A small text-conditioned image flow-matching model, trained from scratch: num experts 32.
Rows from block 4 of the denoiser of a small text-conditioned image flow-matching model, named by matrix and row number. Rows with one number belong to one neuron. Each number is 500 + 25 x the weight over its row's rms, rounded and kept within 0 to 999. All counts start at 0. Numbers have three digits each.
Before each neuron's rows are labels from the 100 images, of 14976 (inputs lightly noised), where the neuron reaches its highest value: "strongest on" is what is common among them. Only what is clearly more common there than usual is listed. The data: dead-leaves pictures: piles of overlapping shapes. In brackets: how many of the 100, against the usual share in percent.
# fc1: MLP up (model.blocks.4.mlp.fc1.weight, 640x160), inputs 0-79
# fc2: MLP down (model.blocks.4.mlp.fc2.weight, 160x640, transposed), outputs 0-79

strongest on: cool (35 vs 14.4); warm (32 vs 14.2)
fc1.12:525515556500483546509527534514477501519475542514517513546489511504476508503466468466526569473552499502508529500466505442502520519479455501514485512505530476515522478472478451540460529512515482509506486475520478523512501481487455532497472492
fc2.12:515484484534500541524458516485512461502537488517492476505474453510541523483500536480474528501533460542530497530509508550508509516467509550496538481499504545504473508508516461543516508511509490490520505507522460515501505518503475519520496512

strongest on: grey (93 vs 14.4)
fc1.315:526469507502519480507541508528456546572511515508468532482545508521473484462553518515559444486473477531532492525497523458507550503507498534503535507524505530475510478493537516522465534501515480488560502490479500518518503495509459505495496498
fc2.315:518508480517480492486497482483509486446489517467526515491471525489507468470492483478459521503463521532518505536488512557508504489536470515502480520528511496478475525478485510537508485531503497488444505494532504506504495466506488496513490542

strongest on: large pieces (60 vs 33.4); grey (34 vs 14.4); cool (34 vs 14.4)
fc1.63:471499478458476525497482488495529499478504524530488474470527522507464471487504516453467482519480498514471473528518480534461475494513510512538507554468514503510454488502496488473537483514520485485499479502487467495511547484497498489491435472
fc2.63:477519530568527511489520487488569478497504464508519512499483484530476467473517519436507513511473493510541479506497509457530473488506526539480489504522503463487495508491462498458521521503545500464485463491465479529467481473494502495531483516

strongest on: grey (40 vs 14.4)
fc1.397:504461508458527478506531501519475508472515502498514518533503484485504512523511459445505470482497461491546467489509506491482528500484513487476534510528511521453438513502501513477512482508453487455498508521501507534501549500459458500490477484
fc2.397:509528494480493468485497499513490495519489522489521545500491471496492516547501504509472499518535467492545525514496482497538465460490498509538497484500457526493485494500523491535513511492501512551530517519502463497536507533488535461560507499

strongest on: grey (67 vs 14.4)
fc1.295:525491503497503500487429504505500508511500481456509507479515547495504468506514500501494509488537512494557504501463525502483495497500525537493522607490469508508475497500508530511477543496502517498515481545500500526473466482496533486530476483
fc2.295:539503490496494515487454501507497470533452498428506500503483504482494504507526489520490494497516525464544509499516505526510482481510509528508462510513505478482510534462504543537505520513510529509492470565468490540498500473503510470470526525

strongest on: warm (40 vs 14.2); vivid (37 vs 14.3)
fc1.404:505457497512477499512529491486485497509479582537510487540482497488508460521438516502502495493516536504515507439525528501498532518474527479502441530468488506477503504461500515472496530509513501534492473531479527490511489518514520461521511512
fc2.404:481453504482514524458557516450511481539478544490466515487511475502483508494519499478511477527490525529477483496446511516508507485499458479503506528482528445477502548531477507482491544483522500488519466510493518476509555511501507550486503503

strongest on: textured (100 vs 40); large pieces (97 vs 33.4)
fc1.133:520493520512517520496535493465502522471511491510528546510474503483480461527545516534532489492483536473464507478468513469475493509467512482495487488550475499522577459520514484459483540463520530492525531495477508471479504508507497495495487484
fc2.133:461536506489509521501445559472535479485521475483483445485524476510530483529484475493454530514517509487422502529477520524496500511455490503500478491511510467498475473509480501517540514472510478495501527502450546481459505475503484552545454464

strongest on: cool (36 vs 14.4)
fc1.629:491493535520502527473469525494465497449517499536511500512504489489488476479439493516499492506491523474536494499492498519498501490454482472496537511521515425507513525519480491463546455545507475518508478503499480428491525506525523496499446520
fc2.629:502541479468451497477495491505497469462473504544540466509459499510527469477466485479467553476449483476546508532512525461513500513522492539494458519521499490532502492501468513508488543507530462483443500517486463513521507512498534491483512476

strongest on: cool (44 vs 14.4); vivid (34 vs 14.3)
fc1.289:509473475482531522506535538462509493469527499478499499513509473491485519508527501492492504528490491460535489489549449498507552495514453492501503477496473511511549489534497468509536500500502473480518480473487507467509486477486490471494502489
fc2.289:511480512481527468450499515455514448497491492488485471523525501509507507510503521467487542499510492529518499491534509527519528483481448480515505427538511515471503524459500478513523513515495498498542495510485499541476491474513515484523518556

strongest on: vivid (86 vs 14.3)
fc1.616:491494485507491486548466520459509482511516539513418485507475498477513504479494495478548447508466515459511575514518477539502514532507530518500455486518508463496550449492500464514494469483478486511489499503464531463516514478523523535481490486
fc2.616:489541501507466508479548489560465509473463481494598506485514496491480525446482484509485503460487515492528494491507506490474504598513483519499495528513470468504460462513476492485507459532512447499491483494500495473525522494468546543509484530

strongest on: vivid (98 vs 14.3)
fc1.181:527528512481506453479538500510480479506493503508510491447525505451473509489495482486485483477504527513447548503469474502532504494439513495499511551556529503482490473480501487485460506495449480461492503511463484512488534516520512488478525508
fc2.181:499518478480503490493501518510488487509512496502488514515504512459519538468519497485506550487458528497499495519473498485524481432456536484520524470487443531510488487502449495470479540480493507476483481486494528476482497489533510516476492541

strongest on: cool (46 vs 14.4)
fc1.605:482535482480529500493531547533499497417487501504532535517522512479458517519500475489466481516525501501503507479492501506510496495471501485528507524521497493481445502481508528448511547532458452484475480513517457486503476490431489525490489452
fc2.605:506466502500523481487452488468542472559503514520492500479491496468542489480464516524495518514505492488475534491458501495506460519477507460443496482541552489497487519518518514521516565497500463512505472512473486492501513468524482488466525471

strongest on: warm (33 vs 14.2)
fc1.478:501515498499474476484497491529507475485489481539499518484479501524488510483558502528527510501505513510519443491498543472504510493458500479505506508466582475548481503492557484489503505482505472529474479507505487512546515498536458459516509507
fc2.478:560505460494496511507475490564502526535498528505495486512501469500489548488530533493496539488494452476506524486514493487482513471511502524491494502489491529488521468532469488513499501479490475504521521509540494501480470454507542523477522511

strongest on: large pieces (67 vs 33.4)
fc1.206:486469517495499455480477487503569460447471500550536539472496493441509500486523478520481520491504483524491505529502502538498520485508476463492544507493512444511493523461469485507519481502489532470487488525496501460484513497501512531496450490
fc2.206:482480504483506496527528506534481498579516490486451481487539506493500482504517526517527502479514484498483496488500479481480509457469550547493489501515519460468497514534499492499484469508480508505560501493499516452498467500491517531520501492

strongest on: grey (64 vs 14.4)
fc1.498:504474499507493485489533494492514458467447462498505493513568497491500484512471472528528526528498484510496506562470514517495443500475524488510471511475530497494501515522482441503423510527485527534443485530505521521474532487517520502516512497
fc2.498:496509487487492476474468493479480517513546552548487510474467507499522513514497498482491495500553445532511512507519495537508579479472486522494511538464530484476477508460505464502514557520497521484502473460537532551543480531488518508501525508

strongest on: grey (83 vs 14.4); shaded (79 vs 50.3)
fc1.520:477505520509503554463532499462510505493500503510513561522509520489482510509465494498532486496511476524535515454496522482572475522483514519571486478511493484501433494473495503529521475538529574460508559525510542500505493498506497480480495530
fc2.520:508463439501496444492528506482499539491490480486475498546500532521512473490507466524575530498501532479516496496479470459553526489521515484530475537515505485481489484520484506508472464531551468520493489490508464492501535507495494496498496476

strongest on: grey (70 vs 14.4)
fc1.513:438467471529504508420502513506520529496543523487512443487502493484488476479510490506504478512545524526510455488512483484501528495502544484491478509530462527474512529498560491488442471478530501474518511479540532505482553494479477511502510464
fc2.513:490514497446479485559474513525491501479478517526512522507494486493519490486463495476509523513489530513520529496516469500470503483556488501491498508512540523499482513522464485522526453506518490533492538481530510509500469466492471451491541543

strongest on: grey (62 vs 14.4)
fc1.95:518508481500505508520501497483501514525514510439522493509505508510496532503500467486471499527520498518530505460516491484506492484529511501502464494504509593518490494539525501534513515472487482490436492461515510568536459482504459489521548497
fc2.95:484508501488519531469536514468508511493483495465452478515496481478483472498501491465453524507495505539496543532500543497487539511522480541500510457509509427482466513519485477471467483507466459516493468529490527541479501516511531496465518496

strongest on: cool (45 vs 14.4); vivid (39 vs 14.3)
fc1.281:528545538485464524491514523509520528479508496491521482516492527501530485537473462468499471528487499498507513476525505521481523533499507454516539478500492523518485468525514470516511490552499507449502488507490514470498468533510537555507544490
fc2.281:522490500499579505504486508472501490479543523483493510500526502475507476501494521455520492499454475545522507460535500481519496546514473491503541533472487537472517484511532498519504501544493481525486485498497507501480476510487539545442521484

strongest on: textured (67 vs 40); vivid (60 vs 14.3)
fc1.457:510498521463479478472499492512509530505485513478484479491479484489469498494497514502463515546508472490497495522474509527609509504467476493616502474536477476485523487519492508500530494504497454501525491471472498517480513480503506490463496511
fc2.457:497511510482539453495503500488512472463511493498528512483525520487534478488504491513538537492521501491520522540481517492373479492454514490377505485462474494486469480537518506499463508483524479497537506511497530521473498493474489495560475503

strongest on: dark (45 vs 13.7); warm (39 vs 14.2)
fc1.630:511469458538504483451547511526479475479489470488487524437475498512481531496517488495466572497478428497496506476453533498465540498532463502496512487488544492480523491508469498555501501505461514513532513515456500461505527503494512512500519522
fc2.630:515499432483504547485512480496542474502483491499530484516504490521483494510507539526529539547498507479488533509483469472504505500511489498510519546536530516543485489499499486514538443524459545530500509507502498514497499490512518475587566522

strongest on: warm (62 vs 14.2)
fc1.5:474501483481437474492542476471504504475509484482507482484504515516496501501501495476495531485508513517536529506518498468508519489519531538501522508472526548528489492508494505472470497481508489525526483482508503508555477530477491522503407506
fc2.5:490491510477511487507493496510504480488501511508494484505474485493533510495485501517493517468511504496465485475468522506489465505526497505492493475536460482476506534478490462506543559466509541477521477461496487519519486510530541484461517543

strongest on: large pieces (84 vs 33.4); vivid (45 vs 14.3)
fc1.227:515500494514527489496503511503517487467533458516510531500526487518501470496537470505559484506483482489525478500491531464521524490464534517504506483552462484524511507478525525500489478503491511492529485493561503510481471531462483526513441509
fc2.227:527510492445503491556428510473486570539489508505468462505502494506515492530526503479499483500500468483512552498525530514511461452462500460501521535499480510455486483461466487521487488513494472492511499494500512495490502498500470479505452481

strongest on: textured (86 vs 40); grey (75 vs 14.4)
fc1.35:532519488514491503533508509477510532497516510499497480451499495510458475508501538547433494524489535535481505469479490491516506486498513526508469527510457499518556496516483504502472512487502462483488513464509437452506502480475500492485484446
fc2.35:545484506508476482476532477525500531499488516496533508541491521502513481508466485529539487494481504533523486448503491483505482483521498506492549507508514512484496500514519508485486503521513492503493506501528431477529487521494508445432545571

strongest on: large pieces (78 vs 33.4); vivid (33 vs 14.3)
fc1.621:453473458507469456492516478527511516451511480499517481430517509487509501493560528519503528543467492489490457500478502493466516486487494489476509486517508508497464550501471484487495463522446511506457480502488515515501534482519483497467494507
fc2.621:486552531520527458537496479488516541540510507503480528584490513463451521511471474517493530449453473478460517500510502490533468484465497499514531497506500470461569498488523495468540473484500514530520500515495528488493481500478488533474525526

strongest on: textured (68 vs 40); vivid (53 vs 14.3)
fc1.312:474506483517429485511506471521523526511493427485483483469501469511540510524545544492525449507451519497447486517509539556514497507487504485505539487490505463561530528546516520460502464549507525520477464552489500449511507493505538475505495515
fc2.312:509510523499547495505530507498464467512520529522480488553485523506487486496468473468449535457447519493473507463463518468491490517489533519490492510533525508462499492535496523433501437500518528485538493496515472493476445456494507511516543512

strongest on: mixed sizes (64 vs 33.4); grey (47 vs 14.4)
fc1.602:509478487524508532487521516509519500513495508498505481528504473478476507475497498524510509516481506491532492482470509549427528476493492521455473477494452546503515491508503510466537512499468491508497466489516520525504517509515474485483516480
fc2.602:493517501549508511465485541494502487468512507496517441499548509454507491472496482493489467475532529483480493517509487545453537549506482508459463491483529475552546497508483505510490493512506530520464522507517445483527481473523497524406475491

strongest on: cool (41 vs 14.4); warm (32 vs 14.2)
fc1.558:491455496446531497462476478516515536476497536496489484522510487506506506496499541494543464492499498520530483528490464500567495502480507478411500522466510491532542498515507502437510498469524465506500506513490509511502487507497471544446513496
fc2.558:513520554460505527491526504493500500518517486475542566491547479525442507547506551538491462492520526498505516490492523485507510517500497516497511497484469456507501497525541541500510524478443473493473505492507429516494486495482492507576481486

strongest on: pastel (54 vs 14.5)
fc1.163:547492510517521515469532520490470549524512489505479476461504502507511525514493548490466531482493480472500496500486499480498468469465487487484473484511512497501477480492465484523493502511472459453489492488509497501475543523484465506501501511
fc2.163:501517507478473521500480506497500479501495513490485480510499488479521516529507468531520450467506518483450479484503549461511521486502522495526567481542525480491504505518488513507512501490479505482494450500513555513486499534494463520542498526

strongest on: cool (60 vs 14.4); vivid (39 vs 14.3)
fc1.317:494437500514501493511495495504491464478477492522465518519491506482457490528502510503508502503502525461492481473517507484474476467522503499499459561511494510493488479500486510468545478518445524518464542507547494505501436521484464539498478524
fc2.317:511489490499471506525489474527508514495477495446498511493494506486487563494473516504476561502533499488522499462489510495511482485553484534499516542478485473515506515503505543489508496481521532482491507496512510497488499459462492518477513544

strongest on: textured (81 vs 40); shaded (76 vs 50.3); vivid (50 vs 14.3); warm (32 vs 14.2)
fc1.365:505448521497488475509504466507486495501512508488491502467521484489544461494515470504532467470474497528528511451450533472503498508521506518520518435530520492531547485533514492478476512507510512507507511532502488494447490519510483498529483536
fc2.365:495521525519486481509443544477504487530503476511489504488495490490440472470489480485457479522506491468478499486465477521496519517527458476497528540566533530510485461479523504472524478489490519533480561479471471482455490483506486528531455479

strongest on: shaded (86 vs 50.3); vivid (53 vs 14.3)
fc1.326:462504463478464530494503473512505553534483465459426518523526472500466536516471508518538509508498498514494509500496486512516521543491525488503485505491541517524460515497456467500448511511538458547501483525536529459495464493495559473488531510
fc2.326:461501525499541516483534527495524465501528486523532486484492537536524518491507509526472517500474450525496509470495448485489476491494500502495514521497500481488489497502514508502533521528539450505505487459523502470485479492515562448505507506

strongest on: pastel (40 vs 14.5)
fc1.280:511493481457481536524481501520446474501524490476509532484566498502499502446526456488499535515496462511510522474496480498493502490525521499518466453511469472511434523507518491442521530520524537501508476468498488496487503497483537485531512496
fc2.280:519505507515557508490495481504539553481475504482495480495506517508508541477515543500491486486502472510486506483513444473513503483505468510506524477504526470505524508501486469458508507518537546530507492566474504489514504497502481514474490500

strongest on: vivid (96 vs 14.3)
fc1.519:521506485489477515528480454513540486462468472516507499508478503476511534501460513520508501488488482481502483497478534507500479517533536495490507485458534527461488477505491515518501543521511503514457521497463520542431451507480484452518482498
fc2.519:526492538528503508452533514497514492543510498521507505496519483484509503475480504500469499498514486495521539488497494510499493519529491536521477507458472482551500511502485498500500551449527511525550538511528528539520544463515477482525491505

strongest on: cool (39 vs 14.4); grey (37 vs 14.4)
fc1.175:528450500505553481496523511513501498521488474506489589455541524497503492460507501510511504500475520513477511500522520511500521495495492509502501511519527525423502484490484473512507512497470492453544473459465486503482511499508466530499540482
fc2.175:469558509471506497516519513487500506487482519465477444502475453517518514469471468526498490424507521508523515535502552494502481534496512518517521503522440537505521476512454522469487493469500474519483494540491516502465510495466452541483539499

strongest on: shaded (85 vs 50.3); cool (36 vs 14.4)
fc1.464:517425474519544550519499525479501505507485498489520535472514491533521510491503509499502491502527516565529463502510498497499513476482475447495479466480533521505486493462487519504523439516493472477485536473464547510474472482507474474492550464
fc2.464:488473534524517475494503543507532529524495477463499480486499470487498486489525549500512535505519465496492502508517508534546490541553455482470515499533466510479452507528494480514505560481487488468489456479482457521467515529521519492498566509

strongest on: textured (100 vs 40); large pieces (97 vs 33.4); warm (32 vs 14.2)
fc1.511:516514513501509505487475504464513508469500477486499507503507496540532506508516467489484505488531527493468511451498508460474473526439521474545503494564554490511523507507500466507478532492495528465486480507500536532482487489495516480483529487
fc2.511:500499526489500530553502482554490464538507478522472536506487477522462510514537507448485496518505467528468513525516514511531516479459511471488501466480500512485512491479518507470515490487509536551511490498457542541482505518513488498576492493

strongest on: mixed sizes (66 vs 33.4); cool (60 vs 14.4); vivid (38 vs 14.3)
fc1.349:511492473576499512532496530459503488487533494498508490487532515503495461441513505490462570515502502481517528490497498522525446505512476482575516472497487489467518532491528523539501500512515508516516465481524507515481480492494527496506498476
fc2.349:483482470548506498497528482459480487531526494500488538581437500559461535508548487513503529524509512487469500479501471465467503458476499508510528514484471500469514497494546480454501526517521465502521467478479500517508514482437529530472497494

strongest on: shaded (100 vs 50.3); vivid (37 vs 14.3)
fc1.332:474478457449500515481488505497491529460476525510508513496495518497497498520496469496514481497488468492487513497507513502417454506468517521575509517538489512488510489499525453504513502463475502481504535476455519457505517495475504519476512567
fc2.332:492499514544516484511562460461503536532485448489477524507512477542454501516479530479466499512544507521499530517508522451563506540507479521466493533505455476515492556522530484514484486485499536518502505489504472537488515499532534505515504515

strongest on: grey (67 vs 14.4)
fc1.320:462478496514516478479527483559539482499481530522465511491507503526479482489467469512542471518532481542507536493473531508493478495491521518488500512535491488492478545484509551489509465506497529494531535499505521531504512494483482530497498552
fc2.320:492529489495451491514540508456478480499500494460520493512494490562503508489493591471475519489549511526511499492482511483511501471489449481491529503519506475516536501481500517505479481531478524528492546470492500531459463486517540531536493495

strongest on: warm (46 vs 14.2); vivid (38 vs 14.3)
fc1.168:503526507429536504473493520498481489491509490498472490507519491510477449483521531475518541484501458440515496479479512525516525478549478441455516509502481518518494480532503515497540511525475485468520489499512514503476542501594464526477530509
fc2.168:506510519452520464494463506539555509479519512536519478534531519466512484491498469517523538464503494451537490530470472536480502505471538493483489480469472469485539472510515489532483522494489449510533514493496468487515503509575481506453516497

strongest on: cool (35 vs 14.4)
fc1.236:513459474494507506475522553496492457502485507480507464522500553491485515485523503502495495503471520506474515513538527516501513481485521441510554527487495456477511542530473521482523469482516488505500486484507497480520480498521494524512537527
fc2.236:532483539503509512546486455511476526492550513497502509469487511462490539456490485526506522468490505515497516483501468489499490484460532507501497482487494486518491495474493536468527472509501479529458473515494505494499515535499547519502538456

strongest on: pastel (35 vs 14.5)
fc1.202:501553506456525498462495518490531483487504488512482497446500531485497532544527514548513556477480534503522468479567500482481511486509498565505532508484476507506510506540478479520501487512480507467486533487530485493496506467478453500522501521
fc2.202:499467526527516501519473485521513526512512497483534515529484472462533510534509449520463448522506542468526481494503523484508465555543463523485518513491572530490461508502533482531507513518512536526533533517517512508474485465507462521503489497

strongest on: small pieces (60 vs 33.2); cool (34 vs 14.4); flower (32 vs 5.2)
fc1.455:509522508539461488522520521493484492492524503473477499517504505512462471481517487498464579494475528464506548497471532507477549498521505488538526516554509533489496487512494481459516524532502471481471505484503498509477554494473500499452463477
fc2.455:513486545465525531506482496508515520518508483510506528526557477497473472552500519547486447513526506466523472485467537505499439491536484494515485489484465482473536494511522490461492516489438491506480555514507454476504482519483490470471501508

strongest on: shaded (87 vs 50.3); pastel (39 vs 14.5)
fc1.228:496477511491476503448491538503513505519517492495495509492454463506521421535520474506522500507504501504522496508532478496484500560482527482490470526419492484493497506508554473500532517536482520484495508491528491485482542517500534570492496484
fc2.228:491503525492490549518495457493472528498463505511510506507537539523495436566485505504488533518500480444519493479547513510550506546465502514518519456462526480488546525511482494495446528537503542528520506483509494515546454524522530525515525513

strongest on: small pieces (73 vs 33.2); flower (59 vs 5.2); grey (45 vs 14.4)
fc1.104:499501469478467493520487500539471485515480492506465507471484492529492508487478474533471502495453542477515515494508512534566509493495498504554489527506499512467498508531486481507501497517483496531483463525517519544517572508546494513479451490
fc2.104:525523524511521522480502480475489496525504503525502547531517494480458565528517533516489463492489428481515522509495507462442475462492517469436487478495474516506528519513514468489494522471447479478494493506461528480510448502558505509445528495

strongest on: grey (50 vs 14.4)
fc1.193:527472509503509497485498464469518532453492464485485509478569475498514533483516463479518516511561483469510470523544467499488525455490465476490487490493453463502503461506515466512521505514502521539510480514494503489492482518521502506482546517
fc2.193:504527527496482509508501513504476524503503507491527490525454516486472510535501516486489487503561439489535496523538499519519514485484522507499506498528539460506482466520518485525512488540529548457460490506511499487547511530489516489506538471

strongest on: large pieces (81 vs 33.4); shaded (81 vs 50.3); vivid (74 vs 14.3)
fc1.92:499505507475504488473489507540509514469530553510494559490507522532507502504469507459458532522473481504515458458495479531520466514433489473465481498532493464495473506500505527523505530536505520488515464517511485516514517521507496488474495480
fc2.92:513441501493521491497479486448524525497453531506510509520533505478508498450491497508540464479481481490486496527547519475525482482477490495546490525481487481499525484490505507494499544536461495509479477525561463459499489502532553435514451548

strongest on: warm (44 vs 14.2); vivid (42 vs 14.3)
fc1.595:475530443481487525530489456475505496518478524490497441497500481502475495493514514519521479521541492502544471508543502457497528514525553490500464523476515541541481469504502504476516525466557505469458499513510510502575454504526476494518470526
fc2.595:494479499510527528466565514522468496526476488478527497520502503514505460489522473517497494470488483527479503481430508492520449506545545484497525540512474484474506523526477533481486507471493523516532519540476531483495526454457506516498524538

strongest on: grey (51 vs 14.4)
fc1.324:529480472482497502471445489520518513521447472448551488513498474503491492478488523493538474497532501539483508560503498485497535517497541509496469510445514487479500524555504519507519502501505505526453509479497502482526488469505499473516506499
fc2.324:543497500503513469517448497473500467489494472493492487467500496473523498447495499483457546457500519583454484507482452523484462449520549504502547506474481499470498467480517532482493488500475498469526536489493505516487550487493494503492510476

strongest on: warm (56 vs 14.2)
fc1.48:495469464474494505516503476499506454488548510515479482515480466503509509533538515516530505514514528510536497451433535477510529493493551496501472543446536493492505492490478476494502522471527482534504487514473508497467496489486512518495477474
fc2.48:454565526521487498462525504489526509500532485491526523461521471486503501528455458502448456470500538473494445453540514544515494524501513491517533520471494514484506516542485463472519525513493495516501511478538531519496522517510472506492468508

strongest on: shaded (94 vs 50.3); pastel (65 vs 14.5)
fc1.117:490481516495541453506516478515528502528508498521504551494543499491492477428544476525538451513484505534478496481527531480499488481491520542501523514484491536517514498498498529501500476498460503494553484497476516512517518509483461493491507482
fc2.117:497499492479496461489484512521525478476486519448531476508444494485489470453470517500481554521458518516486498510519532540501506467492495473505456456496523514488487498499507512541523477520458497490455472504473517491485487514507500480519517520

strongest on: cool (37 vs 14.4)
fc1.225:503547500501499525490484540484554513551502513522501529458518491507533491519467508543485499459499450474509511483492491497499503542498518494497521483519485477526498516530495517483515535445502470511535549453508513484510518484443435486504490439
fc2.225:468442522456489504551533462509444437441485476503476490539475537532462492476556490499484538498518481539496480485508461512498529530486474496496498501518511473461498493493514485495498550482503498477479531540480488478491511460519460503511491523

strongest on: cool (36 vs 14.4)
fc1.555:459502471467509500526479523511535495473499526492471493511531495532509441486526456510524469504487473503531492502501541496510445537532474504541471485490500493521466464509483511508527490531510523462474504508496515527508557529477494508491449488
fc2.555:512463438542466524482544512499454511463481512498499520488527522494485508445480499467509487501505518507542509488492475506489533479526460473480525495493503452524494498499528525506450467552538524509493525496526483509492478542490546467491537522